A small image VAE, trained from scratch: muon at rate 0.0057.
Rows from block 6 of the encoder, named by matrix and row number. Rows with one number belong to one channel. Each number is 50 + 15 x the weight over its row's rms, rounded and kept within 0 to 99. All counts start at 0. After the name is the row's rms in percent of the matrix's.
# convs0: first 3x3 conv, stride 2 (encoder.blocks.6.convs.0.weight, 256x128x3x3), inputs 32-39, a 3x3 kernel for each
# convs1: second 3x3 conv (encoder.blocks.6.convs.1.weight, 256x256x3x3, transposed), outputs 36-44, a 3x3 kernel for each
convs0.204 100:50 34 50 37 50 27 33 48 49 50 57 50 12 62 50 50 50 50 50 24 43 35 63 85 54 71 50 43 58 37 52 50 50 50 57 13 50 36 50 21 50 40 69 51 64 68 68 50 45 39 17 50 47 34 49 50 59 50 27 50 59 50 50 71 50 37 54 50 31 19 38 87
convs0.205 104:62 57 51 38 34 69 70 31 67 50 46 50 71 74 50 50 50 69 41 41 50 50 50 34 51 36 22 59 71 37 36 32 76 55 67 72 55 45 70 50 32 50 43 53 50 80 25 85 73 67 54 66 55 26 28 49 28 50 70 74 29 50 46 29 56 17 43 48 70 65 49 46
convs0.206 101:81 50 50 51 50 67 25 28 94 50 36 50 70 75 50 51 50 52 68 50 33 44 80 56 53 50 44 50 37 45 63 53 23 50 50 57 64 50 45 45 55 23 24 47 50 46 16 69 37 23 51 50 22 43 63 56 37 31 38 67 64 21 66 20 44 55 50 68 73 67 50 50
convs0.207 099:40 50 51 50 78 25 50 32 50 36 48 66 59 50 15 57 71 56 50 56 52 58 50 43 50 69 74 50 39 50 50 49 55 61 68 39 50 50 37 47 50 65 50 46 62 41 50 72 50 45 57 65 50 50 76 33 50 44 38 50 50 40 75 60 30 50 75 50 71 00 49 33
convs0.208 102:64 50 33 50 83 57 30 77 50 36 43 22 50 50 51 40 59 53 55 26 30 72 57 50 24 50 50 50 29 37 66 50 40 50 50 50 37 39 20 65 50 42 61 50 44 18 38 62 58 77 38 37 56 50 50 49 50 47 30 56 50 50 45 50 28 50 72 50 73 53 50 50
convs0.209 096:50 50 48 36 39 41 50 28 64 26 58 40 53 60 44 50 44 50 36 48 50 61 79 36 50 50 43 32 39 58 50 37 33 20 25 42 50 66 50 42 64 49 50 46 55 36 35 50 86 50 51 50 40 50 50 32 68 50 50 54 50 08 44 20 50 50 63 80 26 26 50 50
convs0.210 101:47 38 51 48 54 34 50 50 44 35 50 76 72 62 61 27 50 47 49 50 56 50 50 41 56 57 40 42 75 72 50 55 51 50 49 50 50 50 52 50 65 61 56 24 42 32 50 50 50 46 50 72 72 60 36 50 50 19 50 47 43 50 65 51 48 41 79 31 59 50 50 69
convs0.211 100:22 76 40 48 38 73 60 26 48 47 54 50 36 59 61 50 50 39 52 59 39 70 50 50 61 47 63 09 09 50 31 50 42 78 50 50 50 50 50 50 50 50 50 50 50 85 69 65 65 50 51 67 56 50 42 44 50 50 55 50 40 44 36 50 50 61 50 57 50 62 88 45
convs0.212 098:50 49 72 50 28 50 51 50 34 64 50 50 64 50 74 50 97 50 50 35 39 17 64 33 75 50 47 50 49 50 06 55 50 50 80 44 70 18 83 37 44 50 33 61 46 50 53 44 50 72 50 57 60 62 89 50 41 37 50 50 50 39 60 43 50 07 34 55 64 73 50 68
convs0.213 102:50 47 50 68 36 27 50 43 29 60 50 50 86 46 50 56 39 31 69 65 50 49 77 66 26 35 43 61 50 58 30 50 58 58 50 50 55 50 66 30 47 34 50 26 40 44 50 59 52 29 64 53 40 50 73 78 50 50 15 50 58 75 44 50 57 29 26 24 50 67 44 66
convs0.214 100:03 57 50 38 49 50 66 50 62 07 50 50 71 51 65 23 23 43 03 63 56 31 64 32 88 42 32 39 50 50 46 83 68 34 48 50 50 32 50 53 61 47 46 22 36 50 12 62 66 29 50 50 80 50 63 36 18 81 58 73 70 39 50 87 50 73 56 50 48 90 60 47
convs0.215 103:50 57 50 47 66 50 14 42 60 15 44 50 63 50 50 85 42 53 41 40 23 50 80 58 43 50 57 52 62 50 35 49 42 36 36 30 63 50 60 65 48 36 58 17 50 63 45 50 80 50 54 37 50 50 30 75 48 57 49 50 50 29 43 60 50 50 57 71 47 46 50 47
convs0.216 101:50 03 29 50 50 50 50 28 55 33 57 44 68 50 60 58 50 50 37 11 28 70 34 50 50 37 50 78 64 50 52 50 59 50 50 49 41 38 68 38 61 31 50 79 20 50 30 71 50 50 37 50 75 50 50 53 32 37 27 53 26 50 56 44 50 50 55 37 50 50 45 60
convs0.217 098:43 50 65 53 61 57 64 78 50 50 42 50 37 89 50 54 48 50 41 20 37 50 43 50 48 48 56 50 50 50 36 78 37 50 20 50 76 43 22 50 50 50 46 63 55 24 66 50 57 50 27 77 38 30 40 32 32 50 33 41 46 50 48 50 79 60 50 50 50 50 50 57
convs0.218 103:50 12 50 38 50 50 65 44 90 43 58 50 68 74 50 58 41 50 10 55 64 74 56 51 63 67 50 28 50 38 29 50 50 61 39 60 37 31 63 50 50 75 25 49 73 34 56 45 31 75 74 71 41 28 32 53 43 77 50 50 41 50 68 48 56 50 50 43 67 50 63 32
convs0.219 102:58 37 63 45 36 29 41 72 36 28 50 86 50 23 50 38 48 45 33 33 28 50 66 44 38 67 53 32 50 53 55 77 50 50 28 43 50 50 50 50 43 50 50 50 50 65 62 51 50 42 57 43 37 80 35 50 44 30 66 26 23 50 28 59 50 78 50 50 50 80 66 26
convs0.220 102:57 81 25 50 62 50 31 44 50 50 58 34 45 35 73 51 33 41 47 71 19 50 50 66 50 50 53 50 24 50 50 43 50 34 35 50 46 31 21 30 50 59 52 46 50 70 09 74 54 31 50 67 62 50 50 50 61 50 64 38 41 16 46 50 39 36 56 44 49 59 50 52
convs0.221 101:67 26 50 50 67 40 50 50 58 50 25 40 27 75 50 68 50 50 21 50 62 31 50 40 50 80 44 44 51 01 32 23 43 63 50 57 37 50 42 89 25 50 65 50 50 59 28 72 31 83 58 54 52 50 33 56 50 48 62 47 50 50 64 50 59 50 35 50 47 40 26 66
convs0.222 103:11 46 04 78 52 39 69 64 59 52 22 32 50 39 57 50 51 67 23 50 57 57 90 50 57 73 50 72 32 68 50 59 50 18 38 73 58 46 72 52 86 60 55 41 50 61 59 50 92 68 34 49 50 27 31 71 46 50 50 15 50 58 50 78 40 46 21 43 61 57 65 50
convs0.223 098:53 50 50 24 54 63 00 39 50 49 26 50 66 50 38 50 29 58 50 66 51 71 50 63 50 35 35 64 50 26 73 64 70 49 50 50 44 50 47 61 50 72 50 50 50 58 34 46 57 68 31 37 31 56 62 50 50 50 30 50 77 50 57 50 80 50 49 88 44 99 50 50
convs0.224 097:71 38 50 65 57 50 72 50 55 50 42 61 50 14 48 73 50 63 26 63 50 33 28 50 60 59 50 65 38 68 61 55 50 50 50 54 50 50 66 37 58 61 50 45 25 00 64 55 84 47 67 50 22 68 28 83 47 50 25 33 82 67 50 50 52 41 67 58 46 50 50 31
convs0.225 098:40 33 79 90 77 69 42 50 50 24 66 50 66 50 40 75 32 57 71 50 30 30 50 60 50 50 26 34 50 50 32 50 50 26 96 82 99 50 50 46 64 44 31 54 55 63 46 83 50 65 62 64 41 67 74 50 50 50 18 35 51 50 70 49 38 50 53 48 56 63 59 68
convs0.226 100:50 67 77 50 50 57 74 40 39 56 57 65 32 50 50 49 50 19 50 50 71 50 38 50 71 41 46 50 40 70 85 53 64 50 35 83 50 68 31 20 52 27 50 85 47 55 58 50 74 62 28 78 50 42 29 71 41 50 50 25 53 50 59 63 77 50 56 64 33 30 50 14
convs0.227 102:47 37 50 57 31 50 40 36 29 31 50 47 68 50 37 42 50 44 41 62 82 46 77 61 45 50 49 53 50 50 60 50 55 60 55 57 44 11 50 59 63 50 50 38 67 71 46 19 63 33 76 43 67 50 50 78 57 74 63 69 39 32 44 41 64 35 55 80 59 50 54 56
convs0.228 095:50 50 48 94 26 79 43 42 56 55 50 50 24 14 50 66 44 50 50 32 61 48 68 50 59 40 49 50 61 50 50 30 38 33 50 41 49 50 73 65 63 34 57 79 50 50 50 76 50 50 61 61 19 67 52 50 20 50 67 66 50 46 51 69 50 50 50 50 50 59 63 45
convs0.229 101:28 67 17 50 55 72 48 24 52 50 61 50 59 60 53 50 50 50 78 57 50 50 65 68 24 27 50 38 64 40 65 66 57 50 50 60 44 50 55 28 41 50 24 50 35 66 50 57 58 54 37 50 46 23 50 50 72 70 09 50 50 57 26 14 33 50 35 23 50 67 45 50
convs0.230 098:43 51 81 50 50 39 52 07 70 43 43 50 25 50 30 59 85 39 30 56 64 50 59 44 50 73 34 50 50 62 51 33 50 50 71 26 55 50 59 50 45 50 35 31 70 51 73 44 25 16 79 49 50 04 49 49 55 78 29 56 58 58 50 54 32 50 50 24 39 51 74 50
convs0.231 103:50 45 23 30 43 50 34 50 50 50 50 43 50 99 43 48 31 52 50 50 50 28 70 20 53 48 31 38 69 50 65 25 50 38 69 60 56 47 31 43 29 48 79 33 87 37 69 51 40 72 50 70 69 77 50 42 36 63 50 45 31 40 50 73 59 50 69 56 44 50 50 40
convs0.232 096:61 50 50 46 44 54 74 39 50 50 70 50 58 50 50 50 21 72 50 81 68 33 69 45 66 50 50 50 36 64 41 35 45 50 64 50 55 50 64 17 50 50 74 50 50 62 49 38 63 50 50 62 66 61 40 20 36 55 82 50 65 55 50 64 50 50 27 50 77 50 65 50
convs0.233 099:22 50 30 50 50 50 78 34 54 50 31 50 50 50 50 50 29 40 71 50 50 47 39 19 23 53 64 50 57 36 50 43 38 50 47 50 50 50 50 30 50 57 53 29 52 50 50 31 42 55 50 59 57 65 36 68 50 62 50 53 72 27 50 50 72 50 72 50 40 26 57 59
convs0.234 098:56 50 66 26 50 50 50 50 22 51 50 66 67 78 66 17 43 58 64 76 57 50 58 50 47 37 69 26 57 31 58 50 52 35 65 50 50 46 22 35 50 50 21 52 47 33 50 52 50 43 39 50 25 41 16 47 50 44 36 53 50 76 80 26 50 71 50 79 50 53 81 82
convs0.235 099:81 50 45 50 70 54 56 26 66 65 41 51 47 50 36 50 54 60 68 50 36 34 76 14 29 33 50 24 29 75 68 50 50 50 50 46 39 50 33 53 74 67 90 27 50 50 71 57 50 37 26 50 50 50 50 37 50 63 75 50 50 74 50 60 50 28 50 61 55 38 44 55
convs0.236 101:52 62 28 52 50 82 60 34 32 54 25 81 68 39 50 74 50 50 62 49 32 09 50 26 47 59 50 70 50 46 43 62 50 53 50 47 50 08 50 34 91 50 34 61 50 50 58 67 60 50 50 24 46 50 81 40 59 50 38 44 53 54 48 76 43 59 50 50 50 33 50 37
convs0.237 100:56 42 86 40 50 50 38 79 63 50 35 53 44 55 64 16 42 50 54 50 49 57 41 88 16 57 61 75 50 50 21 31 35 50 50 47 50 50 36 50 50 13 66 63 28 50 50 50 74 84 78 50 32 50 50 39 50 47 73 50 72 50 32 34 45 15 18 39 37 50 66 40
convs0.238 098:50 50 50 50 50 50 12 73 50 68 45 59 77 50 65 48 45 50 22 50 72 50 60 45 50 09 50 41 54 27 57 61 65 72 46 45 73 54 41 32 69 50 48 79 50 50 64 85 51 50 50 32 50 82 35 50 57 23 68 07 47 50 50 27 73 47 56 76 40 85 55 50
convs0.239 106:46 50 38 50 82 52 65 45 61 70 15 20 74 67 10 50 50 48 56 32 19 71 29 63 67 14 74 54 61 15 50 62 34 33 50 50 38 50 50 50 29 50 73 50 50 24 50 55 50 55 63 50 50 29 34 53 65 17 39 81 50 64 35 19 52 45 44 50 12 28 50 55
convs0.240 098:50 50 52 26 50 50 26 50 20 33 35 83 09 43 50 50 23 81 91 27 49 50 37 38 50 50 40 51 50 49 55 46 66 39 44 66 35 50 50 50 53 55 73 50 38 64 50 42 37 78 79 12 50 74 50 71 54 47 12 74 51 50 50 50 50 37 50 22 57 77 49 70
convs0.241 103:39 19 50 64 50 36 50 18 50 35 74 50 48 55 53 50 50 50 74 50 50 65 30 21 51 65 73 50 50 50 50 56 60 18 50 59 44 50 50 59 40 50 81 50 62 42 48 50 37 50 60 67 43 36 47 61 29 50 50 50 50 44 85 75 59 50 81 47 66 50 44 50
convs0.242 099:50 55 30 37 43 50 50 31 50 89 67 51 50 56 29 71 36 17 50 50 66 24 61 50 50 50 34 25 58 63 50 17 45 50 78 50 50 71 46 50 27 50 36 44 50 50 39 50 53 50 50 61 58 36 28 50 53 50 34 68 50 27 50 50 37 48 81 34 50 50 69 65
convs0.243 102:46 38 50 50 23 50 50 55 50 69 50 24 50 25 53 50 47 60 32 70 40 34 50 29 50 60 50 31 50 40 50 39 16 25 50 55 37 28 48 40 46 65 42 47 65 57 27 50 53 80 50 70 50 50 81 57 50 50 19 69 58 50 57 72 50 58 50 51 50 37 30 50
convs0.244 098:65 77 65 36 72 74 71 50 29 53 54 77 17 54 34 61 50 37 76 23 56 50 50 61 75 60 50 72 33 78 62 50 38 25 69 57 30 30 50 50 16 50 50 50 50 49 50 54 50 35 46 66 30 69 04 50 34 41 59 41 34 50 31 50 34 68 56 50 50 49 50 50
convs0.245 099:50 50 43 33 30 50 50 68 43 50 50 74 50 17 50 39 61 30 50 53 50 79 73 47 79 79 68 29 53 32 50 43 50 50 50 34 33 53 30 48 64 50 50 43 32 30 73 32 64 50 61 50 60 29 24 50 50 70 31 56 60 50 62 38 60 52 56 45 78 30 32 31
convs0.246 094:36 50 50 22 51 50 36 59 42 47 72 50 33 53 77 50 50 23 50 32 73 71 84 36 65 50 54 50 56 66 50 30 45 00 37 45 50 51 52 50 63 50 31 37 50 19 15 89 39 50 26 50 50 39 50 59 50 50 38 60 50 50 59 43 54 50 61 48 55 50 67 50
convs0.247 102:41 46 50 29 63 61 60 63 50 90 87 50 59 40 18 52 50 21 50 50 50 50 50 50 52 50 50 44 44 54 38 50 54 70 35 26 81 55 50 58 68 62 18 38 55 50 32 50 36 51 66 14 78 51 50 56 50 55 50 57 40 50 52 43 52 55 50 51 57 64 59 32
convs1.204 100:71 33 42 40 75 50 50 50 50 65 24 70 71 51 49 50 50 63 50 48 31 68 26 50 40 59 51 50 07 16 32 50 31 50 50 57 17 50 54 44 55 07 50 53 50 50 67 50 37 94 24 78 63 50 50 45 23 47 26 63 37 77 20 22 33 90 50 79 44 64 21 60 45 50 75 64 44 47 50 59 87
convs1.205 097:49 50 51 50 61 21 28 25 50 50 15 82 60 81 50 58 50 24 56 66 46 45 50 50 50 59 37 60 50 50 44 46 04 51 50 50 45 64 50 52 33 69 45 62 74 50 02 11 62 39 46 50 57 75 50 62 48 50 50 60 42 50 69 50 55 50 19 50 43 59 29 50 51 81 66 39 50 50 84 50 65
convs1.206 102:42 83 69 22 34 43 50 20 34 61 50 45 42 18 61 18 34 61 48 75 50 74 50 63 42 60 50 29 50 80 60 35 62 58 61 45 50 50 38 58 30 28 50 51 39 36 50 72 56 43 50 50 27 70 63 63 45 60 50 48 50 54 40 56 34 69 17 55 50 50 79 46 66 50 50 65 36 78 50 62 50
convs1.207 098:50 26 72 23 69 50 58 50 21 53 50 54 41 55 50 50 41 50 42 46 50 43 46 80 60 50 50 73 56 50 64 51 60 50 30 53 50 28 33 50 50 50 25 50 41 39 53 28 48 74 49 79 93 38 42 46 35 33 50 65 50 34 50 24 50 32 40 67 72 50 78 60 75 51 33 78 71 73 52 72 31
convs1.208 097:45 49 50 50 50 49 60 42 56 50 47 50 83 55 50 67 50 35 50 50 57 75 50 34 40 50 40 49 54 76 57 43 50 89 31 23 40 92 50 35 18 50 52 56 41 44 42 50 49 46 71 34 50 50 70 50 37 00 50 52 51 79 46 52 44 50 21 16 65 35 40 41 48 30 50 63 30 61 22 44 50
convs1.209 097:59 50 50 49 18 43 91 50 50 50 50 24 50 50 67 18 63 50 38 39 71 36 50 50 14 37 50 45 51 62 50 31 50 56 64 30 67 77 46 50 50 50 47 23 75 43 36 68 50 30 50 58 50 62 81 26 50 50 74 75 50 82 50 63 62 50 32 66 30 50 30 62 63 32 56 68 60 40 50 59 29
convs1.210 102:54 79 47 50 50 50 36 25 50 50 43 16 50 50 42 32 50 11 44 20 37 56 50 38 50 33 64 46 24 72 78 41 50 74 59 50 68 37 78 31 50 69 38 17 55 50 57 52 90 39 57 50 56 32 70 17 50 56 50 58 12 31 61 50 31 50 71 50 80 60 36 31 67 62 31 63 39 35 60 50 50
convs1.211 100:50 50 11 58 47 33 50 67 69 30 65 50 38 43 71 45 50 50 50 50 54 50 50 50 38 93 50 50 27 76 50 50 26 56 50 40 50 53 90 36 28 80 34 50 58 54 98 50 50 50 50 27 19 63 50 22 50 77 57 50 50 50 50 50 38 50 31 60 36 56 63 50 50 37 41 41 34 09 55 57 22
convs1.212 102:50 16 63 50 50 44 50 51 29 50 44 50 76 26 32 24 24 40 08 36 30 35 50 50 50 50 50 75 50 50 63 65 57 25 50 18 84 61 50 74 26 45 50 31 85 71 79 73 50 43 76 50 61 43 39 91 29 50 47 50 63 50 40 49 51 50 60 39 42 50 48 53 43 66 41 54 59 21 47 55 50
convs1.213 100:75 50 54 50 38 50 64 34 50 90 38 22 36 28 31 34 77 68 55 50 48 52 50 32 50 47 49 66 46 50 75 50 38 72 46 42 47 00 40 47 50 36 50 50 44 50 50 45 29 34 00 83 21 46 46 91 50 47 57 50 59 33 42 72 71 50 42 50 67 50 06 75 73 50 64 50 34 50 78 68 57
convs1.214 100:54 55 17 50 50 50 56 55 51 45 71 44 50 50 66 46 50 50 50 50 80 44 50 50 56 50 50 38 50 43 50 50 56 29 43 39 20 54 50 44 15 53 26 50 71 80 40 56 55 32 50 50 45 50 70 68 61 50 65 50 26 66 50 82 50 36 50 48 77 50 50 46 50 54 57 49 45 35 26 50 76
convs1.215 099:67 63 66 50 63 50 44 50 50 37 50 59 77 48 48 30 25 50 48 47 62 50 30 63 50 37 66 33 55 63 50 49 50 50 36 20 52 35 50 50 81 50 74 73 50 65 50 51 27 50 27 76 50 35 92 84 51 50 19 58 50 50 52 50 66 52 64 50 50 62 55 73 21 50 43 60 34 52 20 24 50
convs1.216 099:70 44 59 44 50 84 70 72 76 50 55 50 50 57 31 23 53 50 50 50 36 45 50 50 50 48 50 63 15 82 50 50 46 50 52 79 71 73 77 50 50 51 35 21 53 21 25 46 50 50 74 50 26 57 52 54 75 59 54 56 46 68 71 33 21 44 53 89 39 41 28 32 57 50 35 91 50 55 30 35 50
convs1.217 102:42 54 50 81 50 76 13 39 71 43 58 50 15 50 71 50 50 50 50 25 50 63 40 58 64 46 22 48 50 67 50 50 39 67 71 34 44 50 71 44 50 25 50 50 50 54 12 66 50 50 35 40 50 56 53 44 42 41 70 27 32 81 47 50 24 50 50 33 47 25 39 49 42 36 50 50 32 50 50 59 62
convs1.218 100:62 50 81 50 50 72 71 50 50 61 72 50 46 35 50 42 57 76 50 45 50 50 49 69 47 50 64 22 37 50 27 34 43 46 50 50 50 64 50 58 50 50 58 29 50 50 23 99 50 64 39 50 72 73 50 14 73 34 57 50 42 50 50 31 51 50 50 39 46 70 50 50 64 67 50 50 40 39 50 50 50
convs1.219 101:75 57 50 50 36 92 15 85 39 50 50 41 50 50 29 59 50 33 55 33 52 69 75 70 50 64 41 50 31 40 50 59 51 50 44 50 67 50 27 50 23 50 45 36 50 50 54 12 50 50 56 11 42 58 50 24 41 89 50 36 54 64 39 43 58 66 69 50 55 50 50 41 50 72 44 36 57 66 46 79 50
convs1.220 099:69 50 80 46 69 68 50 09 64 79 28 36 16 13 58 50 27 50 39 47 67 42 50 15 50 75 50 34 50 49 50 56 47 33 50 60 78 48 63 37 33 50 50 50 50 11 50 86 91 25 46 30 50 67 29 70 50 26 43 78 77 27 14 08 50 37 69 70 40 48 69 73 50 50 47 17 25 50 50 89 67
convs1.221 103:55 78 50 58 65 50 37 48 50 55 26 31 69 40 50 36 50 70 48 31 62 50 51 36 50 50 50 80 50 50 50 50 50 50 50 69 30 50 55 46 44 44 50 38 63 50 58 21 60 74 50 68 34 23 38 45 50 50 50 50 84 71 25 50 50 32 55 67 21 68 50 52 72 57 33 69 68 59 50 38 57
convs1.222 099:50 36 82 50 63 34 36 50 50 49 50 37 50 52 40 50 50 49 46 50 77 33 50 35 80 53 31 58 73 43 50 50 50 51 51 50 58 50 50 38 39 85 45 50 22 45 86 50 80 50 41 50 32 74 50 63 63 44 50 43 50 73 59 74 07 50 29 50 50 50 20 26 17 25 47 22 50 40 64 53 50
convs1.223 100:76 13 50 50 66 37 50 50 32 50 24 69 28 55 31 39 35 29 52 50 50 48 59 50 47 37 77 50 30 35 50 54 43 43 50 50 49 50 56 50 37 61 50 16 40 18 50 37 45 32 31 50 32 50 50 50 34 32 46 81 64 49 38 67 58 61 68 30 56 50 58 50 52 71 87 50 54 45 63 50 53
convs1.224 101:50 61 50 22 60 34 38 27 67 19 50 39 46 34 49 50 37 50 57 26 50 22 50 68 60 07 17 44 32 50 53 57 30 31 78 50 50 50 50 50 72 43 50 50 50 50 63 50 50 50 50 50 34 45 49 63 50 54 38 28 57 53 15 50 50 28 50 50 45 48 50 50 50 31 68 50 91 76 74 36 44
convs1.225 102:52 28 50 50 50 30 66 50 28 65 69 64 50 80 50 64 59 50 50 50 50 64 63 50 22 33 50 62 58 50 50 39 62 50 84 50 48 42 62 17 50 50 40 28 38 06 35 66 37 50 47 72 57 50 63 50 50 23 50 51 50 26 71 40 21 50 50 71 63 61 50 48 50 50 25 50 50 65 50 50 50
convs1.226 099:81 69 42 41 29 63 50 50 60 50 54 50 50 50 71 50 43 51 50 50 52 44 26 50 52 34 48 51 50 50 50 24 50 58 60 52 59 71 47 76 50 50 50 50 50 46 64 52 50 81 50 44 50 50 60 37 63 34 33 50 42 72 50 50 29 50 25 34 64 33 29 50 51 49 74 50 78 50 50 51 39
convs1.227 102:50 50 57 50 50 50 39 36 50 69 57 78 50 49 50 55 50 58 66 65 64 50 53 47 40 45 48 76 41 72 59 50 50 51 65 50 50 60 89 50 50 37 61 59 44 42 42 50 63 22 35 26 41 66 76 50 39 42 61 65 50 50 50 36 50 50 31 34 53 50 50 50 37 50 50 51 66 38 50 47 50
convs1.228 099:43 50 48 50 50 50 34 56 71 50 29 57 67 50 50 54 25 73 20 48 44 54 28 35 59 41 73 50 42 65 35 33 30 64 50 54 30 65 75 50 35 81 43 07 58 80 50 50 60 53 50 50 50 50 56 50 50 50 50 26 59 69 42 50 50 50 40 57 82 67 20 50 50 41 50 49 50 50 29 58 47
convs1.229 104:33 40 50 20 50 39 32 50 50 50 82 42 29 50 78 54 25 93 43 62 71 68 51 77 65 70 72 51 50 71 41 64 36 41 89 75 59 21 54 32 50 53 66 50 63 26 17 50 20 55 27 50 58 71 31 30 51 45 25 51 46 71 50 58 50 70 50 52 68 48 52 82 51 50 75 78 50 46 53 70 34
convs1.230 103:34 27 53 47 50 22 64 50 58 77 73 50 50 34 08 43 50 61 16 50 34 66 50 50 50 46 50 56 41 71 31 50 50 37 54 56 46 50 62 73 50 55 28 37 64 50 77 87 47 39 50 46 47 39 22 50 50 41 70 50 25 50 29 33 50 50 50 50 72 84 50 50 62 81 50 58 51 54 67 40 50
convs1.231 100:27 34 42 50 69 50 38 50 50 33 50 50 50 70 70 53 50 91 47 72 52 49 50 50 36 47 50 30 50 50 63 64 50 56 50 68 50 50 36 69 56 38 50 55 49 45 73 50 48 42 50 31 49 19 55 23 43 50 81 19 43 22 78 50 57 50 65 65 50 50 84 74 83 50 37 05 50 65 13 29 50
convs1.232 102:38 63 52 58 43 23 68 33 50 81 28 38 79 76 21 64 50 50 24 50 15 68 50 50 50 75 50 50 59 86 50 39 61 50 23 50 64 54 35 63 48 50 61 58 69 50 50 63 27 50 35 51 50 33 59 39 43 31 78 49 68 49 50 56 39 62 44 50 40 50 46 38 45 70 83 50 33 26 50 66 46
convs1.233 102:26 73 30 26 65 27 50 44 50 84 82 50 68 50 50 50 47 68 50 50 75 41 38 43 50 50 52 68 39 50 50 23 36 50 02 58 46 72 58 56 65 43 50 69 50 53 50 50 34 81 86 30 44 18 50 62 50 50 63 50 59 51 50 59 50 24 43 48 41 29 50 49 86 37 50 49 84 61 49 60 40
convs1.234 099:74 31 11 41 50 53 81 45 86 50 56 50 44 32 50 50 33 50 20 68 52 45 78 45 69 34 50 60 50 41 51 60 44 50 50 00 76 66 50 61 50 40 49 51 36 44 50 66 50 29 84 53 25 38 59 50 36 62 79 50 91 30 49 63 33 39 62 40 42 70 66 38 44 81 50 39 45 50 40 50 49
convs1.235 103:21 61 50 36 36 26 69 26 50 67 72 63 50 70 41 64 34 50 71 29 64 50 57 50 65 45 28 75 50 50 46 69 74 36 21 43 43 50 50 50 50 50 42 62 50 36 57 40 50 67 50 30 32 50 61 50 50 58 09 57 50 50 33 38 56 60 50 29 22 52 16 52 28 50 19 52 50 49 32 50 22
convs1.236 098:48 47 50 52 50 38 80 50 60 59 50 50 76 35 72 50 44 50 34 82 50 50 55 60 28 56 40 74 64 67 50 58 12 23 19 14 43 50 37 50 55 69 23 50 39 50 51 50 64 50 18 46 29 50 63 43 44 50 12 50 66 45 32 50 50 50 66 50 50 22 61 34 50 54 50 50 55 41 35 50 65
convs1.237 101:33 30 64 61 36 60 48 37 43 58 50 51 40 50 59 50 38 65 54 44 50 46 50 37 50 27 83 50 14 53 20 33 64 50 50 50 59 50 47 44 46 31 50 41 55 52 85 66 50 62 23 52 41 60 66 50 50 30 60 50 24 44 42 60 50 50 61 50 65 62 93 50 80 26 75 66 41 70 36 70 63
convs1.238 100:25 38 49 50 42 50 52 50 48 50 41 55 19 50 50 03 49 64 77 56 41 36 50 67 50 50 69 44 44 50 38 36 63 50 50 50 46 59 56 20 41 50 50 60 28 26 43 67 32 48 50 74 11 66 71 64 45 09 75 50 44 50 39 50 49 62 50 52 50 29 41 78 50 44 60 44 58 37 55 30 68
convs1.239 101:55 38 44 51 45 40 38 50 48 50 50 38 28 53 66 50 49 53 75 53 50 50 18 56 62 50 54 40 27 65 48 50 50 27 50 18 50 50 50 79 61 68 50 17 44 26 56 50 23 72 46 65 52 28 52 31 50 40 50 50 87 50 47 50 29 26 38 50 50 47 53 07 58 82 50 35 64 52 53 50 50
convs1.240 100:47 48 46 50 43 62 65 50 50 64 16 36 13 50 39 43 31 42 29 50 40 50 50 64 62 71 43 50 50 68 63 50 47 17 24 50 34 32 30 50 81 70 50 50 45 85 54 57 50 50 33 24 50 55 39 33 68 50 42 26 30 20 54 22 50 50 50 62 63 48 50 50 52 53 50 33 45 49 62 50 55
convs1.241 097:50 53 53 58 38 27 68 50 50 22 50 50 48 46 50 61 63 57 50 50 73 61 50 50 55 31 32 50 25 71 83 50 50 87 50 50 50 50 50 72 23 30 89 52 38 28 67 74 50 48 41 62 50 50 43 63 31 27 69 42 70 43 31 50 50 63 42 50 63 50 50 50 50 19 50 50 37 45 35 72 51
convs1.242 100:46 44 17 75 42 76 55 61 45 36 50 66 55 50 50 61 43 49 53 57 50 80 54 82 50 24 50 59 50 50 50 31 52 50 32 39 92 33 37 12 50 42 50 39 68 34 97 46 50 77 55 49 40 39 61 39 50 46 64 58 51 50 68 60 38 31 27 50 35 73 50 31 50 57 36 48 36 70 44 66 45
convs1.243 100:48 50 50 50 50 50 50 64 50 77 50 32 50 39 42 37 63 54 34 50 50 85 61 36 42 27 54 24 76 38 52 64 50 50 36 53 50 54 50 62 47 37 66 70 43 50 50 33 40 45 50 56 43 66 50 39 50 30 24 32 50 78 43 50 50 27 40 30 92 80 56 73 49 75 56 50 59 73 50 57 50
convs1.244 096:50 54 57 51 50 50 27 47 76 73 50 50 46 50 42 50 57 34 50 50 50 11 53 36 50 42 73 22 50 36 50 47 50 50 43 50 80 33 50 50 50 46 63 50 49 50 44 71 50 52 50 52 56 27 61 40 63 75 50 27 50 19 57 31 50 50 71 50 32 36 46 25 82 09 29 16 50 43 46 49 24
convs1.245 100:36 46 50 37 34 68 28 21 49 69 41 95 53 34 30 45 50 73 50 50 32 50 42 50 60 40 50 39 44 54 59 28 50 37 59 50 59 67 50 60 62 50 64 50 35 50 85 61 50 33 50 56 50 75 32 56 55 44 34 04 50 50 69 50 69 71 66 74 49 70 14 35 62 62 75 57 42 50 54 41 50
convs1.246 100:50 50 50 50 77 54 50 79 50 75 50 50 31 53 52 65 74 50 33 66 40 50 54 50 54 50 50 50 50 50 59 44 50 53 55 50 40 50 50 67 55 56 58 50 25 08 50 56 41 50 50 59 73 50 54 24 50 64 47 50 50 50 15 50 40 50 38 49 43 37 50 32 49 80 42 24 42 59 50 54 50
convs1.247 101:40 50 75 66 16 50 65 50 64 62 50 73 35 27 50 21 50 65 50 59 85 50 51 57 22 52 27 50 70 30 46 50 48 32 39 67 50 41 50 67 50 50 52 50 50 50 31 50 50 49 15 75 50 50 45 50 70 50 61 50 50 32 50 70 38 50 84 50 17 50 38 33 72 57 50 26 32 45 46 28 74